Rows from block 6 of a small image diffusion model, named by matrix and row number. Rows with one number belong to one channel. Each number is 128 + 24 x the weight over its row's rms, rounded and kept within 0 to 255. All counts start at 0. After the name is the row's rms in percent of the matrix's.
Before each channel's rows are labels from the 100 images, of 14976 (inputs lightly noised), where the channel reaches its highest value: "lies over" is the class under the peak. Only what is clearly more common there than usual is listed. The data: rendered dice on a table.
# convs0: first 3x3 conv (model.decb.0.0.convs.0.weight, 128x256x3x3, standardized in use, each kernel summed), inputs 0-255
# convs1: second 3x3 conv (model.decb.0.0.convs.1.weight, 128x128x3x3, standardized in use, transposed, each kernel summed), outputs 0-127

lies over: die with six on top
convs0.19 099 [136 116 172 131 130 112 129 135 113 130 161 128 126 139 144 139  97 154 127 106  91 142 129 122 129 120 156 139 134 140 165 171 106 141 109 113  96 143 123 113 128 100 141 137 134 154 122 137 123  81 129 113  94 112 141   0 134 174  90 125 124  93 126 154 126 121 151 128 139 125 115  84  91 152 134 195 151 146 131 168  96 150 109 110 112 122 130 101 168 125 108 128 117 107 126 139 128 116 121 142 130 115 141 143 108 148 131 129 129 108 134 121 116 122 104 137 156 117 109 130  80 157 142 122 109 145 161 147 128 123 132 156 150  66 144 123 135 150 118 136 112 128 140 152 140 114 104 136 125  85 125 112 130 137 115 148 126 134  82 142 128 107 132 106 146 137 123 134 133 139 123 138 134 132 134 149 112 130 148 142  90 128 108 130 130 114  95 159 139 153 146 118 117 133 135 113 140 136 128 129 156 130 128 124 147 159 136 125 142 128 132 134 144 132 119 122 140 149 130 141 135 134 137 125 157 130 135 152 114 142 136 130  98  73 140 130 135 143 122 121 125 138 134 116 120 141 150 127 137 122 160 116 109  95 139 131]
convs1.19 085 [150 111 143 182 144 129 143 144 126 116 140 124 111 118 130 133 104 163 131 140 128 144  71  92 155 123 164 129 110 133  88 157 128 129 142  72 111 141 109 145 134 116 101 106 137 150 138 121 158 121 126 188 132 156 152 122 132 101 125 131 119 148 110 165 144 178 137 147  93 168  96 116 105 139 137 141 113 122 131 109 133 186  75 136 119 110 131  92 152 104  90  96 119 126 142 108 125 129 132  91 109 134 117 110 148 147 163 107 114 144 145  98 101  88  92 150 142 103 164 104  97 128 121  55 145 109 112 127]

lies over: die with five on top
convs0.6 085 [132 110 146  88 116 125 128 114 143 105 119 106 125 153 130 142 114 214 125 124 178 119 132 137 122 143 140 178  99 117 151 130 123  79 143 141 132 125 118  97 111 159 128 128 151 114 144 164 162 157 107 111 124  96 197 101 136 161 124  79 111 146  93 101 120  96 127 159 148 133 137 117 131 151 159 136 160 110 181 103 156 109 100  90 140 112 146 179  86 125  89 119 120 143 134 100 114 164 146  99 137 109 132  34 137  90 152 164 140  86  61 145 124 115 197 159 167  92 110 150 145 127 147 157 144 171 117 164 142 124 145 132 131 108 129 151 134  87 126 114 148 138 149 146 131 133 150 122 144 130 125 102 148 135 140 121 118 141 113 146 122 124 148  97 138 146 114  98 112 148 145 128 114  70 141 128 147 122 121 120 112 151 131 125 144 102 108 106 115 117 150 157  62 122 113 114 122 116  85 157 166 116 133 111 106 156 170 140  98 142 125 136 126 121  85 118 123 147 139 116  95 122 107 139 127 122 121 116 111 122 130 129 133  87 138 155 143 123 140  82 117 151 148 130 140 136 117 118 152 114 121 170 134 122 112 117]
convs1.6 067 [132  93 101 133 117 120 130 109 103 115 175 140 127 142 169 116 134 105 105 149 166 115 142 162 118 181  89 154 164 125 133 119  86 144 165 140  90 120 135 138 120 147 132 150 126 127 154 172 124 138 117 137 117 109 144 104 100 120 156 101 139 134 125 133 140 144  94 118 119 142  85 105  84  88 126 162 132 136 116 155  96 148 176 131 131 166 119 149 158 158 105 125 130  83 109 142 179 128 177 150 101 136 168 115 156 119 118 156  83 133 110 122 137 131 160  98 108 144 115 127 160 125 156 119 116  65 121 108]

lies over: die with four on top
convs0.28 092 [ 45 136 104 149 125 108 166 123  91 131 142 143 131 143 130 103 112 144 113 124  96  99 123 100 107 144 159  93 123 118 125 144  94  84 109  69 105 127  87 100 139 143 123 140 141 140 168 146 100 106 145  96 112 144 105 118 144 144 142 134 164 166 128 123 102 187 104  68 125 122 126 133 135 126 113 135 133 132 152 150 165 124 118 147 137 117 209 121 144 130  68 115 141 129 119   0 149 157 113 144 137 130 161 205 145 110  99 128 103 119 140 112  90 123  50 126 112  98 112 128 126 204 125 197 143 138 133 106 126 118 138 158 127 118 127 134 138 161 137 127 125 119 127 134 112 114 144 118 129 143  90 116 128 139 126 125 127 133 133 107 141 144 137 146 147 117 154 126 120 119 134 126 129 139 107 137 109 142 135 107 115 117 125 146 125 129 129 148 130 174 144  91 142 134 119 124 126 156 136 133 100 128 117 136 142 141 125 122 129 136 144 128 155 137 107 150 109 123 123 148 126 110 153 128 157 135 137 125 139 146 147 135 139  96 122 161 135 120 144  92 113 121 128 130 130 141 119 133 137 130 161 127 145 137 135 132]
convs1.28 095 [149 145 109 116 139 132 119 140 120 118 186 149 127  86 120 123 108 144 134 144 149 148 102 126 119 138 161 117 111 126  94 140  88 126 166 104 140 130 152 150 110 164  78 121  87 147 106 122 169 129 130 141 137 157 119 119  83 134  76  82 162 130 134 135 107 126 130 120 118 106 119 138  95 131 165 161 150 127 155 107 167 146 170 163 104 131  98 152 137 130  96 187 148 148 132 157 188 133  82 154 142 124 142 106 142 116 177 155 167 116 142 140 149 130  84 123 142 110  93 136 124 121 111 122 129 104 143 147]

lies over: die with five on top; die with four on top
convs0.124 076 [ 76 122 116 131 113 129  97 135  79 105 128 131 139 144 145  96 133 135 111 137 161 136 130 185  83 147 128 110 182 147 133 125 113 145 142  55 146 134 149 105 102 141 109 142 123 111 142  90 118  70 137 185 150 100 154 144 143 137 125 152 156 103 102 124 125 136 140 121 141 140  80  93 147 105 159 151  21 116  98 156 104 154  94 115 139 117 127 205 128 120  93 102  93 125 139 128 130 125 129 110 139 119  39 100 136 113 147  50 123 122  89 131 112 121 105 112 174 125 146 139 123 160  85 149 119 109 126 144 141 139 114 181 132 129 122 121 136 128 133  93 169 121 132 121 133 134 133 158 127 141 136 108 142 140 139 111 146 133 129 119 133 130 128 114 133 137 123 138 155 129 120 140 141  95 134 131  90 122 131 101 133 128 140 107 112 156 160 133 118  86 139  88 163 140 173 153 154 119 105 126  82 140 133 142 120 117 123 115 147 126 100 154 126 130 146 118 124 147 131 132 144 119 138 167 172 131 117 152 127 149 118 134 128  72 142 130 152 150 126 121 135 119 138 156 140 138 128 121 121 137 179 116 143 145 146 170]
convs1.124 093 [111 156  90 101 146 135  83 142 156 140 131 165 132 123  84 103  90 120 175 116  89 145 114 114 130 124 119 112 100 150 180 103 119 108  93 135 103 149  99 126 133 152 183 140 136 167 119 124 114 130 138 132 117 167 135  87 125 103 127 124 122 144  64 126 158 162 104  97 136 152 123  72 108 106 103 131 145 106 145 129 125 171 147 139  87 147 150 136 181 140 128 127 126 142 132 120 144 167 123 125 130 119 155 131 105 137 132 166 151 146 131 147 113  81 106 143 141 135  93 132 112 130  65 119 124  98 140 143]

lies over: die with six on top
convs0.127 146 [136 128 132 124 134 127 125 134 107 144 139 137   0 137 123 139 105 137 127 130 126 116 111 119 147 122 121 142  98 136 142 141 124 142 128 133 127 138 135 138 122 116 125 125 122 131 135 128 118 146 128 116 120 123  92   6 105 135 114 125 137 110 135 140 128 122 126 137 138 135 143  98  88 126 126 138 134 127 128 143 126 122 123 138 132 138 136 152 132 133 130 135 148 111 138 125 161 132 149 135 134 135 131 129 140 140 133 128 124 118 124 112 125 131 137  88 137 122 124 130  95 144 128 124 135 148 110 144 101 140 144 161 113 132 137 113 122 125 127 159 130 122 116  97 118 115  97  90 114 133 135 146 177 126 138 141 163 150   0 149 132 127 115 129 137 142 112 128 141 139 196 132 109 127 135 133 123 146 134 124 119 125 116 110 150 121 124 118 135 138  95 134 134 180 119 130 128 123 126 117 116 121 147 137 164 116 130 118 129 111 126 126 136 124 129 129 152 132 156 141 139 126 138 157 167 116 164 150 123 123  63 137 126 143 113 130 161 118 116 130  93 141 133 146  76 179 129 151 137 132 166 131 119 140 137 130]
convs1.127 139 [ 89  98 128 163 127 163  92  66 135 106 124 130 148 139 118 112  67 143 126  95 113  86 143 101 123 138 134 105 114  89 115 143 124 133 148  99 129 113 146 104 152 139 153 118 125 160 117 100 141 111 128 140 112 141 150 140 112 126 131  75 121 137 139 146 149  99 107  97  76 113 141 166 109 114 139 148 136 156 112 146 148 137 114 108 121 104 119  75 178 110 116 152 137 187 111 125 116 123  96 125 108 128 123 117 139 151  88 131  88 132 109 170 175 193 129 133 132 101 160 126 149 116 107 152 140 126  98 125]

lies over: die with six on top; die with four on top
convs0.91 102 [139 132 119 105 111 119 102 133  32 110 167 120 164 167  80 145  99 157  71 105 136 111 113 116  83 125 129 132 124 183 110 136 117 123 125 153  92 109 141 159 129  84 103 154 148 120 117 101 122 120 151  80 110 103  48 141 153 140 107 145  90 141 128 121 112 130 184 154 132 127 159  72 164 148 115  99 145 120 148 130 117 109 116 146 118 117 141 127 132 121 148 144 150 175 127  77 170 165 115  62 108 127 156 117 131 172 144 139  65 116 174  58 137  84 167  50 159 132  89 136  46 163 130 114 129 102 144 142 128 130 119 122 150 134 143 124 158 120 134 163 132 110 133 106 148 141 138 123 123 130 141 119 135 132 139 155 155 133 117 136 101 136 110 134 121 153 130 140 118 122 131 142 132 143 126 145 124 109 112 118 118  97 109 144 128 147 119 136 128 120 142 128 152 128 124 128 145 132 111 119 147 157 125 119 154 124 141 125 151 140 125 129 114 117 119 129 114 163 113 146 131 130 130 153 132 104 145 108 115 107 137 159 150 167 126 130 122 126 155 183 120 138 109 157 119 142 114 158 124 150 127 120 140 150 131 134]
convs1.91 137 [143 101 153  81 164 105 109 136 109 146 127 123 136 152 151 140 150 134 160 134 130 147  97 107 139 171 137 139 150 154 153 133  84 132 131 113 135 103 155 101 178 130  74 143 145  95 132 111 138 136  99 124 114 130 167  76 154  91 117  97 157 134 145 167 141 129 120 131 120 163 116 114 152 153 100  78 111 156 140 131 128 149  85 117 111 147  99 171 147  98 128 146 154 141 139  98 134  86 135 137 143 134 130 112 103  93 111 146 141  83 102 113 139 133 190 102 161 141 141  99 145 104 155 165 108 130 110 115]

lies over: die with six on top
convs0.1 077 [124 134 167 114 111 183 122 134 132 114 144 124 157 116 113 105 125 132  93 142 146 123 118 100 130 121 187  98  87 140 136 132 112 150 110 128 130  95 151 109 100 141 136 118 126 117 128  94 121 165  90 114 135 124 163 128 128 104 107 145  96 165 102 163 156 137 173 172 151 135 116 117 112 134 165 192 157 123  70  89 149 114 113 129 129 207 202  96 121 173 157  42  89 170 113 130 133  91 136 112 107 208 170  61 124 139 148 243 126 108 135 124 120 109 145 156 123  97 116 119 118 128 114 158 163 157 102 119 130 131 112 102 151 140 135 132 145 112 132 124 136 146 135 160 120 129 115 131 119  99 108  74 137 141 136 132 111 149 146 146 121 122 165 121 123 129 138 132 110 122 129 128 126 118 119 160 143  95 133 117  88 115 134 120 140  93 134 129 136 111 133 117 144 132 100 123 125 122 109 110 114 100 151 137 151 126 144 146 142 148 135 129 134 114 146 134 105 118 137 127 104 139 137 169 113 140 104 133 102 128 118 131 120  89 136 115 144 122 145  97 107 132 131 114 134 120 130 123 125 123 103 128 119 125 107 107]
convs1.1 071 [141 104 110 149 105 105 153 114 135  98  96 136 145 184 175  99 155 122 126 135 160 100 146 126 153 172 155 111 165 181 122 140 126 130  81 160 118 112 116 134 147 141 112 128 122 133 128 154 125 130 113 150 108 124 117  92 144 150 158 137 155 120 164 112 155 141 144 135 131 110 108  94  87 124 125 113  82 107 119 118 167 114 135 159 153 162 101 121 107 119 133 150 156 134 119 158 120  55 145 107 132 152 142  95 120 154  77 176  91  92 127  87 104 119 150 117 122 145 142 121 165 151 122 121 146 160 110 130]

lies over: die with five on top
convs0.90 157 [ 95 133 132 131 125 122 129 116 154 116 151 137 124 128 138 139 119 154 124 126 119 140 122 150 255 131 120 124 130 107 137 130 123 123 126 122 120 143 131  94 123 126 142 134 128 125 125 116 118 133 144 133 109 119  71 148 104 124 125 131 128  81 135 124 122 128 135 118 109 133 105 133 178 127 127 133 108 127 148 132 108 127 116 131 125 109  92 121 127 109 127 133 149 111 126 135 128 122 146 135 119 142 150 118 131 145 128 122 110 124 125 132 130 156 123 124 138 139 120 121 117 101 129 127 148  73 167 125 140 124 141 152 116 127 140 141 133 127 132 118 142 127 114 100 132 139  77 143 135 120 121 149 127 126 143 152 126 127 133 146 104 148 136 129 139 132 115 125 142  84 123 126 122 143 109 135 106 101 128 141 149 135 126 158 120 136 134 123 136 133 133 138 130 156 139  95 108 139 124  92 115  99 156 151 145 118 134 116 138 121 111 111 138 127 120 137 142 153 146 113 115 134 141 127 144 114 131 108  98 131 139 112 108 109 133 122 125 136 126  47 136 133 121 140 100 127 125 122 136 120 144 146 124 115 143 117]
convs1.90 129 [200  95 113  72 119 132 105 146 144 128  77 129 118 142 139 102 126 151  86 155 164  96 149 130 135 140 128 120 141 160 102 117 142 155 139 133 123 134 125 100 108 179 127 121 111 107 178 122 159 126 142 130 116 121 153 114 123 144 170 189 116 135 109 134 154 155 133 126 115 121 115 139 134 119 180 121 113 209 133  99 158 153 170 136 147 143 149 142 137 155 160 122 139 102 116 100 104 108 114 109 159 123 144 150 125 155 122 120 122 112 132 119 117 138 138  79  96 144  99 145 135 153  76 123 134 113 129 104]